A small audio captioner, trained from scratch: 4000 steps.
Rows from block 7 of the audio encoder of a small audio captioner, named by matrix and row number. Rows with one number within an expert belong to one neuron, the router's apart. Each number is 500 + 25 x the weight over its row's rms, rounded and kept within 0 to 999. All counts start at 0. Numbers have three digits each. After the name is the row's rms in percent of the matrix's.
After each expert's rows are labels from the 100 clips, of 14976, where the router gives the expert most weight on average: "responds to" is what is common among them; "lies over" is the class under the peak. Only what is clearly more common there than usual is listed. The data: synthesised sound scenes: up to three everyday sounds over a background.
# router: router (encoder.blocks.7.mlp.router.weight, 32x128), inputs 0-127
# up: expert up (encoder.blocks.7.mlp.up, 32x64x128), inputs 0-127
# down: expert down (encoder.blocks.7.mlp.down, 32x128x64, transposed), outputs 0-127

# expert 13
router.13 115:466497484475514552500541502474490461502468473530478473549531534488511513488494511502501521526469471471512491517473500486533511458475498495481527476501509511498553486544442508513485508511499486529525491530485507476510521525507498497459501471493566508504502479500513539528481482499481507522512493507469485503517472501507507520472503460520500433458476478487499511494537460418499460465499
up.14 070:531511504513514472501488495500550530466541546474499500469482478498460469476481509410542499499522504511491486460498485527498500535488512507506461476403479512492453512455495500507490489488488509438490500463489482539537503489472494490534524486518470505491525512484475466477475510500533486499471484495484496503492518481484504482487482507510487538495515488510500513538464491543514529538514
down.14 069:501506489460504502494500478469479417499472499500536511492499500511464495471500501508539506504508467513538466529516496457475484501489518504504539480480484475495535474521474502505510501497463499519477498478502501474437492537468494522435513484500490497505500500497521506501540511495492541507433520500519497496500421493521488497414473503495482537478501467501504484483500487442498488500542
up.15 149:504481503478560533529497516453471506499494500523566460512468551525541554504553471564521477516546534501521533499490508504526499493485488516499485515515544499484511504533444542496535468520507515511510501504485518468515521562501510528500537505500512498491489489506479499502500504529494501487483533502493496512513487502521503538499441470525519494526488492475500498475471510444490514502532
down.15 161:496482478530501537500455517509514497465508482504541494534514545518500509502510492493491487506571537578498486547483546458516506502500500502524485488504501476481460520514500490536545498523505526530477524517503569489475530495501524510488470484500512506527493503474520477498460516519441501496491450510473492493487521579528515503496480493516529534502544489529523482506501494483504472511483
up.16 048:495517496546532486541487448492514460468533512469481509488505500436476482498483521455518488500442441516477490506509508493489499484500500527513482480445494503493482514468513475499486492482482499507501547488500517511481504500484501384484490475463489501511510522509473465441496525508472491478498479500532498470488500500492501458518520511490487476464528481490541515512494512545504527494491
down.16 050:512503493421481530500539514531485475501545500514488504493498502475475500482500500533494542500491458478485494479533469518485500495498415518506514512513483517491508533544489514450497482475504502451522495493488479500526485500592500493501503515500511487493500500500491494506496517501499503521451480500507552500500466428435501479527496514466490479497490497466454525486500500538472496482497
up.17 052:494499500500430439499477504515486503486500510492500528433503499487499514479501574467478479502496510525436489468486500502527468500473475486508501522509503503501499536482526451500504503484511494475498500498496524476498490486503457501519488464450536427471500515453516526484563487473502467471531483469520489467501514492492482493498476488500476471562501509493511507509491511488487512452466
down.17 070:449470466469521498500501499491486520511499500500472548467500499500493506501502497462494484501472511444499505471499495515480529517466515503496488503500404508523526501468500455504495509499462494467461517468496425500470412500480485503510518513472500508503500500485509497538500464525506490469539488500520498489499512422486500520533488494500482500522500493487520521493508500536500495451448
up.18 095:508492483498464468507506471516457470468539493495490539497512455478459479494478510518531495502496473501512482527551537410466479465511486486494495500405500484500498508491484457499478504479476478514489495494514505509481530512484495446498494485456484486513490516526499519493455501534500476496480476503485490507477484502491490465520548505486482548452527469534501499522506519498464533479487
down.18 087:493500507499516511503528510544506521505523500497481511496490454504474519486500498567509492500487532395512494462504433549501500487513532488501496531518531506496544507537560487487496533500526507476500470514502418514525430520529500462522549522491535499476500500505523501500502529504533474505520500500483508500500527508502519524482476506500503498486494540457498516493502503522515501503508
responds to: coughing; first sound: coughing
lies over: coughing

# expert 5
router.5 165:456505461481482517456507454489510481453553540491453502474480519510472482496500512495488480518462486506444490463513471506475493535506480504510486484527489523510491547458517522507517490470451482481498499503486484530534471462505459500520477518463538483455467507512499506537488504506502445522509480485512522479472474480473455490538486526494488521492470500500478535512500499468466455465481
up.2 087:542496507565491500500493518455514495500486437463504473518524517491520486512501461500464518475492527463511522500512498477484496488493497507457477491504470518545553434489503481496513528500523507505479499524528479444505481509476514480505532488506461521502515443500494515466492509456509536513515499522507489501478511493557520497489495487494498478490548527491543451475505513529558523540528
down.2 083:462514497544506530510435489524535453517483485529485481504493559500514523526500500514479491515483501460488494437499500470499501486460507519554500513518513526473457485486499504549530503512487521454457517542464497450489495501504458500486513496513481533461522500525519469494538473498470520485521541505519502501499532536514533519495483520503507510503524534538508469448520490507497543501518
up.3 163:487492474486512504461566465492577434464527480524487500577505484536498495521491513485493522507478473529519465508514492488482484504456525495458512469500491506484552472532483517498453531459480499478470489561489485502489519485476527509491510528525509500457497472521520491508473502464486527532498478520500506512500487510469532489481510466514446490500494501507503466491518504474501502500528
down.3 172:521517484485523492500531449492540446471549484505540500494473504494470470481501507504505539510510467464547488466540477512494506520499534529512512486479504528501546481568426512522521503500498517478458507516501515497506487572492506474490560474513497513491500501515526495462478512498486519414472501499496515499481520507529507505495495494477505469458501498493500501503505476538475512509507
up.4 126:513553509512499464493529481529480465514537481494493473476464505490500485446487538532490528442492485487511490508469506519502498511496512497487494503517495490486511497469510494482503467454501465510484516488491482474445461503570478475427494513446530499531507483499509497474523510497453503518487470500494452500479553485480519536479446539463444506521473495501492505488501492501494483496472
down.4 132:521492510456464479501500510496463481481568500514506520478495489490457486492510507506504556499532487529535482539472500500483511500537487499519485485508484493511500515480474480487523458474520508587496458529518529497476515490546459465496444528527577506538500503507511514532499491512477511533468475508500511521483514522486472534486500531496513442505476505471477510502489505459476514500514
up.5 090:478513494542487548441499492520553462446513526511475474498465573519491485499489515522518487501496468493443500467525487482464516524492508556496505494549510539481475524486517504504516501479475510464484540530494469513501439448508502477501499522471502519455470515505492495516502503492494465518488506463518528461500499512475499513504476544463511491515496533493487474475492527494492484495468
down.5 091:547506477450493509492500484483526499504578513505497536476490497477471485458500510539528486491551442547502476532501494516491495500546484499499493493523500471510549502505457499507495476518481483526497457547496510503524521577477488530497505497518495500513497500512557519433492518499467510487476449490500495499502504506521481509503534477499504455454484485500497534505517474486469486486520
up.6 085:554493520503503484507507493473514507502470449482496532479532479473514465488491504467494550487503515458508512496490487504519479486494504494485482457505435501547563426486521490481511501500550483508508499522491474495493466530514506440501520502523485511524536499493510515455498524437486533536539468530502517506487491482548493516492509498506480501503512503496551493500490472530560501517490
down.6 081:433527492496466476502476450560466445519523503492472500498493498483501577531500482539465499518510508530481502486497518490499496542469444472474515547531499501526436523498477518540488481490498490483500479487500545500528502459483469525509455502531510494512500500486526496495532498499460535500540490496551487508500526516502473470503512522502487481536504512500530499485503545488481498498501
responds to: beeping; bird chirping; first sound: beeping; laser zap
lies over: beeping

# expert 16
router.16 074:450503494497487508512509570491516551516563480531497451539512492516500525511480473511521516519511526508537508506490498475466510479526501499486495529492487525541498476510422556503510513514475510448470494498511492491475505497494446504511510486517458502517516486516533488505565438509534519488505514519467516552536505514514510472470507484488512478495510494524497474494480501506509463517528
up.14 039:498504499500490500501453497494504500501424500500500530482624515499525512544500477480475544555501499505500509503500500500498517492495500465505506510503500500511500496531640510505535521500494514500506500500521511487455481534499491503536511517473488500492503500499500516507499463500500487501508515500502484531550507500500462515499478500500501500500500481555500500500500500501507500501553
down.14 031:501500496496547500500500473500500458500500500500500529500500500500500456517500500500499476500500488457547500475500500474495515428427531520501522500500500493460501504501452500500512511502503510511500500500500511500499500503489492503500500373500507500500500500500492500500497493500500500500483579500500500500500500504500500500512496524514504492500505500631518425492500500489500462500500
up.15 026:499500499529493493500457503491500500501434500500442527484629563500500520500500491500485533518475500500500542500500500499500545500483500465501505571512496500500500500500594520500526502500500500500500517449500503500472500504500461500527500500489500500500500535500500510500504418500500497481501540500500480500517500500500490500500488500500500500500482500501500500500500500500524543444539
down.15 027:503500500500507500500445500500500441500500500500500560496500500500500463586500500500500500500500500434524500493500500448500539477396500500500532500500500500458500512500442500483500500506500521500500500499500514500500500499500500500500500406456500515500525500500454500499500500500500500500499584500500500500500490500500500500533500500537500486500542500567545481500500500500500500500471
up.16 045:503545521500500500515458472500511502499424500500520517457501499474503500498470500468486492547504460538500491500480463503474500483501500466502500501491507430528500455529607505511504500500494512518500473500510544490496478561499492517504510572490486500502506497455514522501441526505500467482500461500488500501516532510500449528474472459465500491503516482504512502496507501506500490501505
down.16 030:446484500488523500504500503500480500500500500500500470503500486510496501563500500500501500500500498500517500457500490471478500413463579507518500500500500500500478527474473500525501500524461500499500500500500500500499500504501500500525492418500512500500500500506516500496500496500500499500504575500500494500500501500542500500495500510500566500500500500596493433500500500440500496515592
up.17 167:492483473493518516491505486530481515517513520519485480547463457509500507518500528517477497507496489500492487513502526481481508481528522540539504514509500508488523542500464536509484500490521502525481495517500508518507548440527509470503490500549513485505544547516525473459507470449504555463533471501535527503489490508514537508456566470511498409497473524453518499516495521506502511514510
down.17 173:527504523500502507497527532496494538504475505501464477530517544527512506524500512509491509505496500514447504514499509484480500510502532502496495493516523504501521524521522484517455537475518505488479510545500473508465510453561504494541467543515531501500505500498520508524496498507503527518544511500504521500506436525556518521500498492501518544535452556489429480476500551430520500467530
up.18 108:502548499496512539509459497489499510477469515501532506455499498484503501490496501461510457534501489536517481472467469511499497489507497458520482494435500432518510482504596520508510500500492504514526470489515514516516479565498494523509525552484487499523518513503521532525444534542500487483500464507488495504520529492499459516473479449483496497506528483519549518503497480499499466527513
down.18 095:450492475499524496513502512499473481504499500485486457521499487529471506514500500548502470500502503507545500472489474466474500442488575510519523527515512501517474509474449481528504511518487500499500499498499501486495506527540500491508500427504506500475500500501523511488532449505499477475479548517454502500510497530563511493494492509502558537480500503516499422495500503437527491526548
responds to: crying baby; first sound: crying baby
lies over: crying baby

# expert 7
router.7 106:483498421471510534522518524519500526550479525489512503489465520517517482496485509469506443526482483446527459482519501527542499483532518517482493458536488515460508482488530499458518460483505497497488475500511509502464435508543512486473495513487436499490523503510476505505526519505491525471507482493529499463467559490494521486460496501495510481530501523467529488518491503504477455528500
up.2 142:508487498536529513519480480516500498464518484528482452525486500521497513558488515504471473487510517486479505491539471500487528498501525509501512487503550479478490498506512492527475507505501552455466523545537471464500511496498506487493499507490483527476487464536566484512466500520465502466519493548508505487491535516505495512486439553458517546504519534469529456472496537502561526500482
down.2 182:467494498541529501517496513570483475470502481487500485530505493492461443541512515501455502494516507504493476437498464453498503500471548537517476474489465501501488467493497489513483494488460511457495522493504504473493498444549500435470467484483507523500511495529497490492502512505503467481478533498514499483495481498496561468501478535492524497572531522505520475465511496492532499501478
up.3 067:498519472491486494515522519498521516526465529512501503494471511538514498489500502483498466505539496480511422459509501512531497493503500499494483499512507485469493469475526508476505445482489479507504469497500549484491473530553527509491503498499469494483504514497481517498510509498511505493506447474505481455511609487489513482432504508519501491530510522485546489515507504515481438576492
down.3 065:503477494480493497499549457520548503531517498504478563468519504464539484490500506475455540501459464495519487508511498581502500509571566508507492459524481500464541477494551499483495486491526504477512473520501502481536508481557500501458485515486551501485500500510498496508464529512476500497507495500500462500499503488474496479489505496500494458521485504465459512505506490505479504459532
up.4 074:495510459492480512520543558504521537527492532551498511501485522541493495510507508456513460536507512467501441461536500515549494499514500498501496456512501495458494486491555523465511465474477491506500471505504494506493469508541530509512498509500485497475498530513476521527503511530480501507512471455521475481499594492486503485434509517520487504504500519497534500521504504517478458533469
down.4 065:499464498484492488499542446498552502521497491506471545485512502475569478496500502454429528498485474502520489508496497567502500500538537505505467441513471500462566454470560487488459463500521506487509460523501513480519506491503495504463476555497534500496505500505481498500465542512495501508512497504508468497491502488490497483495503477504498486524491509472462500499504478503485500465538
up.5 079:490535514541519490509479475500511474469479434507509479525479520480493511506495504495440490454500499519491510485502508462469508479487508515420487520491482521528486423493498495518515508509484511474473535514528515451489469481489524542476511502483490517500491409501474475498477492478519506502483491548491510484517519509501498498473500505471515500501535510526488480443528502515536487490444
down.5 064:472502498525521509511517572569463508490509500510497466531503507484455462524500500523494537500494478479517500487512502459493500500446500528515564488491499497481504520512494522505495520497476500464500485487497481509459561482573501452505500473492527506473500500506512502496525441500468500508486510500527484500500488507500517480534500551500524450499498517596501515513500478482500500492474
up.6 131:495500530539528493510492463511511486476482420513489485538500503467502511527487498491440494445499503516484512481525500478464508459486512523434511501496499504506480432511504492523495506517490523484472514525530507453499483503481527532502505535470480522503490418519494449506464498475504506518511494550502501501503520522514486475482492520475525520500510525506493471444521527518547492479475
down.6 121:485505487517493499512525537569490510493507496498487506520521504450479454550500511498483544505492477480483499452496486448500500498453505523531523498491460492459499525493490524495484505465450506446515495495497500520479526465533500442513482476476512509453500500511487496474513478500467507512499509498542489501500490494480504441518516541499513438549506516591499501516501498499492504481491
responds to: creak; first sound: creak
lies over: creak

# expert 9
router.9 053:445508524523462512522491509507484523543529498523518440595461459545528527515535484563478533509479509486496505508464486484513512504516502489495506531504502504532463511495474582499525505510438519494504488504505483506535523494474494525495477493515492506502524498524520482503545484532531510497498512511499498489492502505534505494459481490503492465511512504514518432499498507507506530526492
up.14 106:480501488560516474493469453489457493496496530498500428537484504516533525529568462519474566495479513488500500503500499504508506509482523470560507508531470486506476533509522503495508536506495534495501514502517504478516501502453512521500466519540523507491495520510560469464517485487485496526515512491502501466477537514522498485526467488505496503498505500484524412494457521513518495522484
down.14 103:498524503510463530502480479482504477513494500503473510510467515499499508505500494512457501503465509501516501493527488520464498500542554468485550539486460505504430461498513504503532531519475507507498516540505477459542440513520520531501519441470500500458506500486465487504497519517559499541482518504519511499501518526481523495473507498492514478424494512520451502457516512557505485516514
up.15 165:477511500510506505492540469494456468507519488507533422530486482527509550529519511542422504494463499497523510500482503463484500503507506477497483502523481531501501502502513513485504547518478499500500499509524492507518494491480545526467506531522483501549490499506544474488504538497487524525501472510499496468469509530547525507501455469445490450473502526519482436461461507527498517507492
down.15 171:453504488515479478510489482490493478523478500497471496533486506500536507532507477530466505514471495508545503504499493504454498484533552474488521537499442497550482461509498519490523526513478509554496501524507486477524432533483513541508508488484479502449503500485470467483509509532571473555483528512512518485491515517475500497471520506507491469460486501549469499457517538520519490526482
up.16 075:489512516514500505503517472484486491469531502496549462522467476559492507505521506500406486457474483499518495494438513482499495506486500480500484474484535552514492494466510492483506503531499497560515497516478481535506522522487533527499519498519468499540509511500537461510468523511527507506479469488491505446476484499516545513507429483477503477471478520546508461482490503537493505523483
down.16 080:402479487527479495506473509499479511550472495455477500502498500505512482538500492502482501511476536481569500535502500508494500500525549488501538532501445497517470466464516508486525501505477500552484511506510476498505433526517489484515506472465471502473500505489473476482541500519552486539496520516541535476501522504489501505462511500502511479496490499535489455502508525558509496505478
up.17 100:479503514529498500509496448502455459498533494516537424517468499549506534523540514517410490487473498503499506500477531486498505513502502463506502500528507545504485508481519497511495525522494497526514501522501506514510507486479552516459516515528500498528500509496547477500494536510505497519491478494494514461472501538546521518534432481479489468482482542528498445463486509530493507493477
down.17 118:441499498505454484508480495504487500530477501505466502499496497491508494528502485500467504504457529499544503505497500519462499489543526466500543514491444501529472479485501509488541522521466506553490507509515474496533431519479507524528509483471490513462503500480457467479491507523588498562482521511538521500499519518482494490470515493503509460472489500546473499477514531551509496502480
up.18 085:496515555476487520509474510518530534522524532517498505502497503507486499505483587466546479503512538551502489491509504498483514537546511479502530498511531505490503476476524529512494499501491498514499449511505521541534518488500499502498573518525536499461504515506466515506492473508504539511492462494506520532491501471484515532438578506523485476474472538498483538523513488503495512531524
down.18 085:545474495471497506498516525511503543482474502500527525488523466474484497528501497475532567504510545507502510526500530477519500500484460538501467465493548491492588509497492487449514490489524500510500504499500513540479560495473497476501489532496477500548500500523488498483493512485481476503509489500507530499501466497513485497530502518499522504600496479492553465539497509468494520516533
responds to: howling; first sound: howling; background: none
lies over: howling

# expert 8
router.8 071:453509518501468489516514570479518546523539468522515464536523458519509506526491480501519533503488534483537500497512496487498518495536509496512500525480465533532479479480422547511522507511485513441487493499516484480481504496504429477518493461517499517533520489522511499506550440522539530496497530518470527531512487505536516473453506502517516503499510501518485465494505502509502498517518
up.0 083:512531555496483476524459468498500478484529514511509481520429522473500509500499527453474500508512502508500494507500500500478500500492500465546537446505535482487499544508516500499500466497519477509500519532500500514502498497499500499483530500501485506501498513478498500397498478487455457476499457477590500500484500513493499571478496500477500485500500505456504478499502504550496530485540
down.0 077:502499512528486502500510527500465519508500500474500503525530509503511539479500500481494460500499515503466500598500518476508500534507412476482494537494502499500432484473499464509496499501536499539500517500500524505514522451562497505507432499501479500514500500501500500505460427500490501524519455487468559515500496476485500500460500474496531496491500474503496499494500494548482500462500
up.1 010:500500558500500500500500541500500500494363474500560500500500499482500500500500500500531514500500506500500500500500500500500500500500500500497500500500500500502500500500500497500577500500500500500500500500500500500508500500500500500500500500383500517500508500500378500500499500500528500500500500500500500500500500500500519500500501500500500500500508500500482500500500500500514500500618
down.1 007:519500500500500500500361468500500500500500500500500500500500500500500500500500500500457548500500500500500500538500500544500500506515500500500500500500500500500551500500500500500500516500500500499500500500500500500500500500500433500566500538418582500500500500500500500500444559500500500500500539500500500500500500500500500500500500500500500454499380500497481503500500500508500500500500
up.2 034:500500507489500501493500507500500502494500484500550537500542500515500500551500436570502539536500526500587500500523500495498500495500500508485500581526500501500483500498490536500516500498502500518500500500500522500593500501504500489564500436502500510500500500516501500500522533487500515498510516500511583500490495500508504433500532500499500503506508500500561499497500551500500508528513
down.2 028:498501495459478500500421532500500510500453500500500512470500500500479495511500500434500515504433500475501500499500500497500500500500500500500511504500456500500542500505500500408501500500500500522500500479500435500467465500498500500549500491375500500500471500500500500500545500500500502500499513500572558500500482494500500520491500500500500503497500500500506500526500482499500500491426
up.3 052:495500511495505481501500544466480526519453498509528491555505542438502498501500504499494414506499500496500460500500500505531501503492507471511487498500506482503538501516510521503500513501490503532479500501508498490500500500504479500503503481385512504493514501466511501527510474598528502513505523515511486502556490513513462509500559489502502499477526516545451499499500493465508506471536
down.3 076:500545525517500501513514380475492420494520500528509499483494505500507521505500507508476525500499500530414498524490500518500500499499500490500501513484538508500500505508491512502503509506486500517500500511500543500512500563349525500500524501542507500500500500500504500503495500495501500498490502500459480500514499500500501504470498469500504501463500493513500501477500491497500496500530
up.4 067:492500500480500448500499499509500517492500558469508480500497517496500493501500525488504477474415500486474500435500499549512540489479535500521523508498543497468499545498458507477500500500582500500498496500500492551522500452505489514489500520498525534500500514495500469517510452465491509487464514497490489503501482487484493587499513500500502507504431522454499503500501439504500500479523
down.4 065:508542500498514500500555500449456498512510494494500488498506538500498506482500474426465495500500470536480500498500552500499500500460495506491547494501512500500493521503476483528500502524504500498500501502500541500476501472566500493509508505501506500550500500500504500500458485499491500478500499500485532500500488446500501474524500436500579490461500493479449507497531393452500500492517
responds to: crying baby; background: none; first sound: crying baby; siren
lies over: crying baby

# expert 4
router.4 122:522499507507511459516467481533511512506497545503548519472497509516482514493512457518510480509550512540462502477450439481484489525471489458555460458515482531470455513537491507470495481485497486490492521486509540527518460475513506536487451492475495480485490519509475485507507542509471481511470522493479475496527485471464480517489513513497480442506531481441501526500498509526499521501462
up.0 112:483497514541504498490499529457516526502500484483515440541483536488524475472504527501580529475503482506500499501490475527497539517481504468443507509519447536507487433497482519499469502468447470495503525461475502459505459528495495496501528472518501509517520456491493501487550512475528488485479527510508468469506543486511510512477492517500454474499513508510500476458486459531506488503489
down.0 123:480499489499421501521468509445474459491463502507473468508482503543494502518521480487454521487499522517531513517484546507491479497478480460482508474488524534555477489469468479535514512500503522496500521537514481489502534480484496518513463511500501504535522497491496516485460480509513532495464531512521538506519523516542496500496500445505534548492480531468495475492491517432514503503562
up.1 066:476465528482459488467531548436499537483504523487490482495544448449502486493492523488527548493468459463521448501477520504539501505497497483499508504498510503482514489468502544502460471472497461511507480474489452510520507516501501426503554464495523497507521513496528519476542466516513480499507500462525498499507509485487491504494513477518493503506469499522481476527452458504467531514514
down.1 059:507526495472528500500537434521467499493523499518504565471515493473482491510500503464492496494486516502400500479543480520507504501489484529543523488512485500491503520503498506437485519474486494475500522491499503508528480451501504491496493496470510500462500500500444500497476502507483499462512485493522487501497427470463494468528505527500490453541497471454532500507500494504484512431488
up.2 066:525477499502519498516505499538473455485499500502514536530488528542463506501513442532469449503502518504489493498525513462480471466449507510524471470503558513465499526512499456500520518513525502536501519525494506488457515508544569507493502512497498483498501525500524485475458506501457514563465545501489482531518447510539501520494486493500520476562500521472507517483500501494519512483521
down.2 053:474446520470433449500510505499473515521493503514504516505513449489555555500500474555507578510500502506526500537481515510510501510555501476498499552502493484477452511483485512485486482499523500487509433482501515510509523498462499539499482497500551500558500500498495491483523528498484500522493494500462502500503500498479457492481500506502500492543504497511472504550500554496468500510536
up.3 103:500494500559517471509497492472537484495505474505513479540490536503514480479492476503506516486506461506498475508496466518522547486502500496465500491508514532516477428497467535521468486508486508483499525498478521470503494515509526465499499485505523545494563461504496503478537504455507477474496525499472478476505548533527524503442432485487495493501513512504489425459474475546513490519527
down.3 102:490493516521433504499497540453523488516494500490477460501496500538523523503505504526463538490496512488544524515480502505526492496519467466462505497499509517558495484426512487499518500498499518468493523541506451490517498492499493487502498525514543500508514500505495522493519458500522505513503558501520514500502557507524496500469493471500521545521489542487473446494481493511506509517603
up.4 102:469500536486495480481508527490533504541510500470459501469533440472499451488485512497491534485456490465524449510494510533503489511494499484506581517486536546500476511476510526518498497479500484488481499480498471527502494492498451440502541500487527501460510502518503501539521463536501460522514500478513490490515496493455495517503530538487510543508478524506504525500500465520464570494496
down.4 087:536505553521474501499507496510468483446505499507475518479514495500444477477500523459505503519478485482425483486528491468516502508491497500536554443454557503512464482517529477485470533478486497482502506495515495504472541460566514446486506475488530499474500500497482502513473453498473552486516474489481477512500468512485490481476494507503518499521494500453523482537498479505495519481516
responds to: thunder; first sound: thunder
lies over: thunder

# expert 24
router.24 077:486495506514440517533510529509524506542555479489486507512524452505493545514520450516501533487515525470528499525493507501485511493539520496503530530507481529532463489493435552508517487496500511433475534499495486466495525482500462461483503465503518489497498489509484485453546437497524511482496514517465540539486496517529513444480485484503517511527515505480497472497500487525510475532504
up.14 189:523499513479491455523518474535537512490521490457493576493539496467528509513455496497454508447496455486475529499491503522480503513524524494499525508510507517501469477505518540485463491498555499516482501499497511517553483500511529478488489471494498492500498499478482466469503489432468544524504491510499499485503470506470425478485476524472522574526467494501482502494472493523495498489510
down.14 206:514469473477514559509535485538476496530478517527531543500499515484482477496499493473488501522491498501531497490534508553558519492525535524500507429526478515478536490519493520446535489489506517469489536522502493487493446488525498522447497529467519511547500497506481475501500575510501458503528518507535498474497500487492508498518488461500491499512502514426527503485506494499500469482491
up.15 113:498507493495475455509512509462526480499498519472525501508498473473468425505469475471456512471508511491578479493536523482476501530501524532507479442478492516458490491505446505504506501453531507527494492513508483557495504550510516495492500461502493483480483500495523478498473517480492502495484498502542465470449497501501505489506452465487516514515522513460503493499514424514501535523490
down.15 132:498502477501494497506490560475482536490504500485496437498491546527524463515500509485512495458484504450523499499475485484494500500428500482495489492472492508503508510555489516498541525488487499508502506512501480469493515547506510506576517473497443498460500500496500510518468500500528519505549568499499501502504524523522510500505500436499532552519509494488464445502502505454520477519528
up.16 085:483500468517502499514464519533522528562494568494498508513511486516482502519495509511511494478535502483490520511500452510522491512520486490530503514529491477456483506480529555499498503480483500494496496493510486522503492531481475503486466507467493424436444531509493490489552536512490502490520507469526517484500474500526499461559502492512506503504537505494544518532501487510494493513406
down.16 075:513448497503504521492469555536500576509459500511512556505500491500484508494500500490495417500510491536487483531491505526534500484544501508496549507500475499435431474435500521500500449482493500511500506508500502494500521500468502506466502509495516500523500500501500496503566501500500502499545490500524439500500506478500500481483534493500486489430503493484525517519500500526500490500475
up.17 210:509534516521494504500496463530527493503527489450482524472508521467548554507519473512451501443505468491488537503497525524468521500519505484483514527532521518496449493490500562504491494510530486474470519496496511466570503501499479519464495496503511519527521453514502482500505494475494503497478502475474507485493499497499477479543453527449500559561480501492500494454479497548500505494524
down.17 228:543500505443480517516533464534501498527465513507534590467500491462504527472495498490499529529478504518521511490536525575528507504544514516502521446519510502469500525497475499446494484491537511500490513479496486523465478516506521527436521516452516496538500493503479488509498531498485491513516494500513495499496503500461465487505500463507506478528483498444495549513497510516473493478520
up.18 029:500500500499500499491500500495500487450500480501500493500500493507490430494413502495499500518558495500538498500499481486499501499498501557493453403459500596528569472500500458500498503501500503500500490505500525500409499500500498481535506504504500500438471499500500500493446501504517500500500446501505498500500500500500522500489507494500500476482516500492501524500500499494503522504500
down.18 038:459543478499487495500480520493494526500499500500499458500500499501496481500463500494518504500501500488483500502500490384499500500449505491504507501500523500537512503529499500501503527500503500486500488500516516506516523502518500489577511473500411500387500500500500500487458493500505510500511502507465503500500480497501500500521500501500511503512500497514465416520500500418500501506505
responds to: howling; first sound: howling
lies over: howling